config = dict(
    model='encoder-decoder image transcriber',
    dataset='seven-segment displays showing three digits',
    train_examples=48750,
    image_size=48,
    crop_scale_min=1,
    horizontal_flip=False,
    translate=0.12,
    tokenizer='char',
    vocab_size=15,
    encoder_arch='mobilenet_v1',
    encoder_norm='batchnorm',
    encoder_activation='relu',
    encoder_depths=[2, 2, 4, 2],
    encoder_kernel_size=5,
    encoder_stem='single',
    encoder_widths=[80, 112, 176, 256],
    fusion='cross_attention',
    decoder_width=128,
    decoder_layers=6,
    decoder_norm='rmsnorm',
    decoder_norm_position='post',
    decoder_activation='swiglu',
    decoder_mlp_ratio=4,
    decoder_head_dim=64,
    decoder_fused_qkv=True,
    decoder_bias='none',
    decoder_qk_norm=False,
    decoder_parallel_block=False,
    decoder_inner_norm=False,
    decoder_drop_path=0.15,
    decoder_positions='learned',
    decoder_cross_attention_every=1,
    decoder_tie_embeddings=True,
    init='kaiming_normal',
    residual_init='scaled_by_depth',
    optimizer='adamw',
    learning_rate=0.0025,
    beta1=0.9,
    beta2=0.99,
    eps=1e-06,
    max_steps=13000,
    batch_size=256,
    epochs=68.3,
    lr_schedule='cosine',
    final_lr_fraction=0.05,
    warmup_steps=1300,
    weight_decay=0.2,
)
Rows from block 7 of the image encoder of a small encoder-decoder image transcriber, named by matrix and row number. Each number is 128 + 32 x the weight over its row's rms, rounded and kept within 0 to 255. All counts start at 0. Numbers have three digits each. After the name is the row's rms in percent of the matrix's.
After each channel's rows are labels from the 100 images, of 14848, where the channel reaches its highest value: "strongest on" is what is common among them. Only what is clearly more common there than usual is listed. The data: seven-segment displays showing three digits. In brackets: how many of the 100.
# conv: pointwise conv (encoder.blocks.7.conv.weight, 176x176x1x1), inputs 0-87

conv.97 107:126178085140102169144166137162127141138144168125132117076148162151121125152119116166107139128199137138133130109076178150118140180130053157096125131125137120148120124129144164080109157133109111106153185161089123114112121113170088138154035071136072131082073101135161
strongest on: the digit 5 (64); third digit: 5 (53); third digit: 9 (29); second digit: 0 (26)

conv.61 105:226135126152095144128141114142124086155112109126127137165064116126147127148153107116129125083113151027084171128158083137081087095147146083114193085106172098112124119188158153076130205091159089119181153126135151148133152117092064133155126078155133144105121109112163
strongest on: the digit 1 (100); second digit: 1 (90); third digit: 1 (60); first digit: 3 (28)

conv.44 107:123124113134117098094149122158099156117123098132101126142135111117085151165111147087128105153110126127099093096126143046099198131086148113093166111070077107144123175183133130106090178066123086087126155120126138170139187160129096094173087106101149101178117034084134
strongest on: the digit 6 (100); third digit: 6 (90); second digit: 9 (27)

conv.2 099:126138180128126123142121146146110164079154139077105139096166146144105116163058116130088187094090080195117151139191127065123126127170119112123137108128131078160136097112113093155098147097109151147153158165146106075130098108159159159139157141114064146108110130149059
strongest on: decimal point (100); the digit 3 (93); third digit: 3 (56); second digit: 3 (39)

conv.5 110:116155148085106165115132118132158106151161118099099126125115104113079066132083079110087111092100147135155149038126149141088108097144157139074128104116139112121107142112076115129136117128141139132073126142128073098124157145152136175048096111097140182131103097106143
strongest on: the digit 8 (100); third digit: 8 (79); decimal point (78)

conv.141 099:136109131068105083088066159142132066100099204131069134110156148109108138113081166089098083155134098118101116145106123087172085244142129118175118154112138145143130128116108119120134111160115085094067144160140126107129145144140101060197127120084095117149105100132139
strongest on: the digit 5 (84); third digit: 5 (68); second digit: 8 (29)

conv.160 098:075186087101127138094087104165144159085121098139112133114142183133077127139112142087089125070152104213096156139144118118139165107137094124134086108128062129130114089106078154110091125104091149101057126145090083099136079133184108158147108083125137164111168083144145
strongest on: decimal point (81); the digit 7 (74); the digit 9 (57); second digit: 7 (50)

conv.33 101:214116122130124144105141062112133146082087098110155129109070135149159167122109084173100112061148119092146133165095127146137139082101070162159111078138115132066089099128104121055070115120170131062106084112105133150122160107117119136162160125113106112042183189137141
strongest on: the digit 9 (68); the digit 1 (61); second digit: 9 (37); third digit: 9 (25)

conv.130 095:107155165146078167126161075139167118134129171113127138106110157145088187117133139131113190122177133176112129124130128119126121138158142170115088165162135110132154124054125125128149108158100129117151119121178158085141121153130185182159179227110086129215125079161113
strongest on: decimal point (100); the digit 8 (81); second digit: 8 (60); third digit: 8 (27)

conv.46 104:143106155118112116093128140118161131140120125122137135063152105152070122072138102174187099156064153141164155073152091145157139125133175158158165100134153058159108136122097104103154165118123159134139142113162170112135136149152153081189138181099111145198091095153065
strongest on: decimal point (100); the digit 1 (58); third digit: 1 (42)

conv.174 100:145071176163076087161139099133117075148162098132091117131126110121087123124135151155137165093117148085138167145126137138090119126170177143100152120162180112096098076166101122151140183113152122072225143109147132168131125144153126112185117141158122199122109111128128
strongest on: decimal point (100); the digit 1 (99); second digit: 1 (61); third digit: 1 (42)

conv.104 104:202103143128099099118113098155171069125124108172092135112081167095105095166164077098091137104084132108087159128145053148124076099075127094136180073154092121112117102186179126101117140062104093127116159120122074131130171074142127087113177125117116139109113074086108
strongest on: the digit 1 (100); decimal point (78); second digit: 1 (59); first digit: 1 (58)

conv.34 080:143179092043121113101142151152195203122138098111135134076156134160145127108162161145129148133168162161167112149128115144088219119151118085110174137159175149119123108138116099105132175181192117092093186158097137115134178125172079160118094062075087125119141118150169
strongest on: the digit 9 (100); third digit: 9 (86)

conv.30 112:057116103130154118159121135118154148133188137122095141125131153167088141110136159097076115161161144200149006139115173073161122171100103093164146144145138119150166183140122126114111089169139000103136111083134132144131162123188119138132049127101117104161137119134134
strongest on: the digit 5 (100); third digit: 5 (72); second digit: 5 (30)

conv.83 103:177112155174121108186136183160137120153138079093124136172094082132134102154163179187178113128097178110070178137126126152105119077149125149151168171119141187151113116146107094139113153121130144103228136141112213161112155138141106116204102135198129119118186117193170
strongest on: the digit 1 (100); second digit: 1 (66); third digit: 1 (43)

conv.112 115:131163096134149129136163143139162163110148138136059124161069118108070106139139125122128129109174143179134145139072152090140122131143090106145061114138152095100119164091109146072117138104135121126130089130085131124144093131170094141144096030123134164088101060151145
strongest on: the digit 8 (76); the digit 3 (54); second digit: 8 (53); first digit: 3 (27)

conv.109 101:018105159155084142137112133166124116158094165116073131128181100050057138133146138057119149167124118167147125120150145127146125163109158171108112116136108085132178165130112135164188117154172115112079136126171110124115081157128146045104128162150145022124123102091087
strongest on: decimal point (100); the digit 2 (60); third digit: 2 (35); second digit: 9 (29)

conv.45 103:114106202041076136161092146106120075139168094104076123136086115175115124099135139145147144127132141179172155167160076148149140085174137180127148075139147100112154119140111110135120160153093131111094082155150119114137137150172142142164103131143080146150125132125094
strongest on: decimal point (100); the digit 8 (85); third digit: 8 (49); second digit: 8 (41)

conv.149 103:132119159166098170136129130111123130103143123130114118066092149154102162090168102154126143116070117157146091107141046146142154115119230145104105149154128071092147086137136107161143147126097128116156139150155134117131133171126180131163123205117083129200105144136020
strongest on: decimal point (100); the digit 6 (54); third digit: 3 (32); third digit: 6 (28)

conv.175 103:160095134204103101164126174128154117122146139137078133166139080098080154120198181168127145150106085136142155133141164175156137147074116147143146162154098127134192138139114151148130166099111124134198167126160163155094121145119119057187149126179098015117192117125095
strongest on: the digit 1 (86); decimal point (84); second digit: 1 (38); first digit: 1 (33)

conv.64 111:136087112111156054144126125102120095122103133122146113151115143188068080079097116095107130118090174128131082125056184071118090130108081134095118165148142095107099107133125122093107074119131116128113134100080117091128142086143104163077136071149082131092140096099137
strongest on: the digit 3 (100); third digit: 3 (47); first digit: 3 (37)

conv.105 098:100134118190093150202136108137152137160162162095081138065129126084051117136133139124065144167143159146139056110110124070158066150108133119115119125134152123092171142131084109127133040119106057101097106141139170090109125164152143155094109121147125072133130083054089
strongest on: decimal point (85); the digit 2 (63); third digit: 2 (41); second digit: 5 (27)

conv.77 095:102117116052074118138210158107115147099134097171094134108132133152089136106171150066141138064155073171138068116175120154083226118123151142096152098099050115146147122147104093094133183105143057141165125120129094145142147121146112140179114130132149121166120125145122
strongest on: the digit 6 (100); decimal point (100); third digit: 6 (73); second digit: 6 (28)

conv.32 098:162128117084150136122165133130120125133158112077082123132167153207129096186125143149157103075124166146114121116155159105102123087073142112108158105119193128184146159192145155138090200118134116152128160120098145137150211093196096190096090134147135131122096082143145
strongest on: the digit 9 (86); second digit: 9 (50); third digit: 9 (37)

conv.75 101:134142126073132123147136092158122123118160130179144135078128160144075123128083123119102119128127149165123115124149096085103097148137199124123163130090192135162098127130145118138117076114117092111064114149130107168138186137166146162112069161125147155184104052152102
strongest on: decimal point (100); the digit 4 (93); third digit: 4 (63); second digit: 4 (34)

conv.145 094:103156123101111146093188093136131100179125110114157136157108134150144078126115119139130150099093181147164134113118149107107115108084140101066110140137138128155110134115138158117146128132156112144124109103118058117133115171204126177088124142150103171129094109071173
strongest on: the digit 8 (100); third digit: 8 (59); first digit: 8 (44); second digit: 5 (26)

conv.111 103:123167138158117129160106116118157184186168054072128123154097117149100055076150125125109121137091173169103159177067126076155077034115128152135126140187143129116144115144119130146129094119128128138136106158085165043123131171151113186084154125146115093129154074150135
strongest on: decimal point (100); the digit 9 (53); second digit: 9 (36)

conv.78 096:149164121146095085137176108122109140096115075119101117147117103123066128125149161166150103070133157098162169164164115131072087099138136155121156170139170087090106132155140124139109172121140133112197167124140194124156111126156113128156125087153134123110150094171113
strongest on: the digit 1 (100); decimal point (98); second digit: 1 (57); third digit: 1 (48)

conv.95 099:074196123085103112127105114166109152160139119120063143113172147170080111113147166115141129113147135228138154116116117103118109067157132147117138093150179133125136115127120116124132097144143127103136127103118149079132103141197146160113147129102066157140144069194086
strongest on: the digit 9 (100); decimal point (96); third digit: 9 (70); second digit: 9 (35)

conv.139 099:094186098084132148149124148066067143123130114124110148152183156175146118063199170124132106147144108164092109123046255104103136139082068135108142104143138158123115189120125182119169159166103127105126133101129081160140148171146130121146146143096109093104123117114141
strongest on: the digit 6 (96); third digit: 6 (63); second digit: 6 (49); second digit: 0 (29)

conv.113 106:134144056114087100102110112149157128182129082102116142163111139087102149150134129158172131114083112153149163118114167116068159092079076137058112125117087145116158158118176202132142141137134149168112166155090054080118155085132070127144073067158143088117150106049150
strongest on: the digit 6 (85); third digit: 6 (73); second digit: 9 (35); second digit: 0 (34)

conv.152 097:096161072152095103154138124148127110164139133136149115171127129122135079087179187141122142147128153136121113137060212094180134159135117103115113083129124199134137174151121186077139111153152091108151108181142140111133085170099129132138173151124136069097127163062144
strongest on: the digit 5 (93); third digit: 5 (81)

conv.116 095:070143132172099117118089139150103140145093154173129123118137201151077103184076138117161121109126149186131143129157149129147149167142138172163135067127097142150146107123137174115115131168124177135141090203117121137138132080187112126079077080155117132137113117131149
strongest on: the digit 3 (100); third digit: 3 (98); decimal point (79)

conv.168 087:132101104126139148109105128129094199125121151124150120093134074176104155103147191114150083188159175158129132137116150108104148099116100110129107139086116111144161140112097137178149091148085155115024157216122199127119100151177140097141118136091126084121141109133135
strongest on: the digit 9 (100); decimal point (99); third digit: 9 (77); second digit: 9 (43)

conv.49 096:131138136114171164115146120093114098075121095134157121131191144186138147136132128155122140191157169062102123109161119107077112098109082145130172066086135130160126161181131105193097118046100149118110167105093102141133204115100123155134174135175114160114113142127105
strongest on: the digit 9 (100); decimal point (100); second digit: 9 (68); third digit: 9 (43)

conv.172 109:146153064118127106121147128142132118124123160120101124154090146131121161112121137172125061102136111133158124140099109150171094140151085079130117133151180180108064124114133126102107089220113156141121119111067134098136110148110093127145106000160164096074136109123218
strongest on: the digit 5 (87); second digit: 5 (58)

conv.19 096:181086139123119159149159118138120076060087125126084129166122124084079181112133177160186148080132086129100175125122131106096172105119128127091124073119107143107107123112145166096126198145165203121187120168131093160118149116098100102186110113081158153123092106098130
strongest on: the digit 1 (96); third digit: 1 (52); first digit: 1 (27)

conv.15 103:202172111171168101133160126115121085164108106123109107183009121078141131138090140172137115086108183090143148139138095149121108074160112140066146086103157148097130101150072115038100107130114133139144080137144138149106111167075121132118130137200175143102182135065128
strongest on: the digit 1 (100); second digit: 1 (94); third digit: 1 (36); first digit: 1 (31)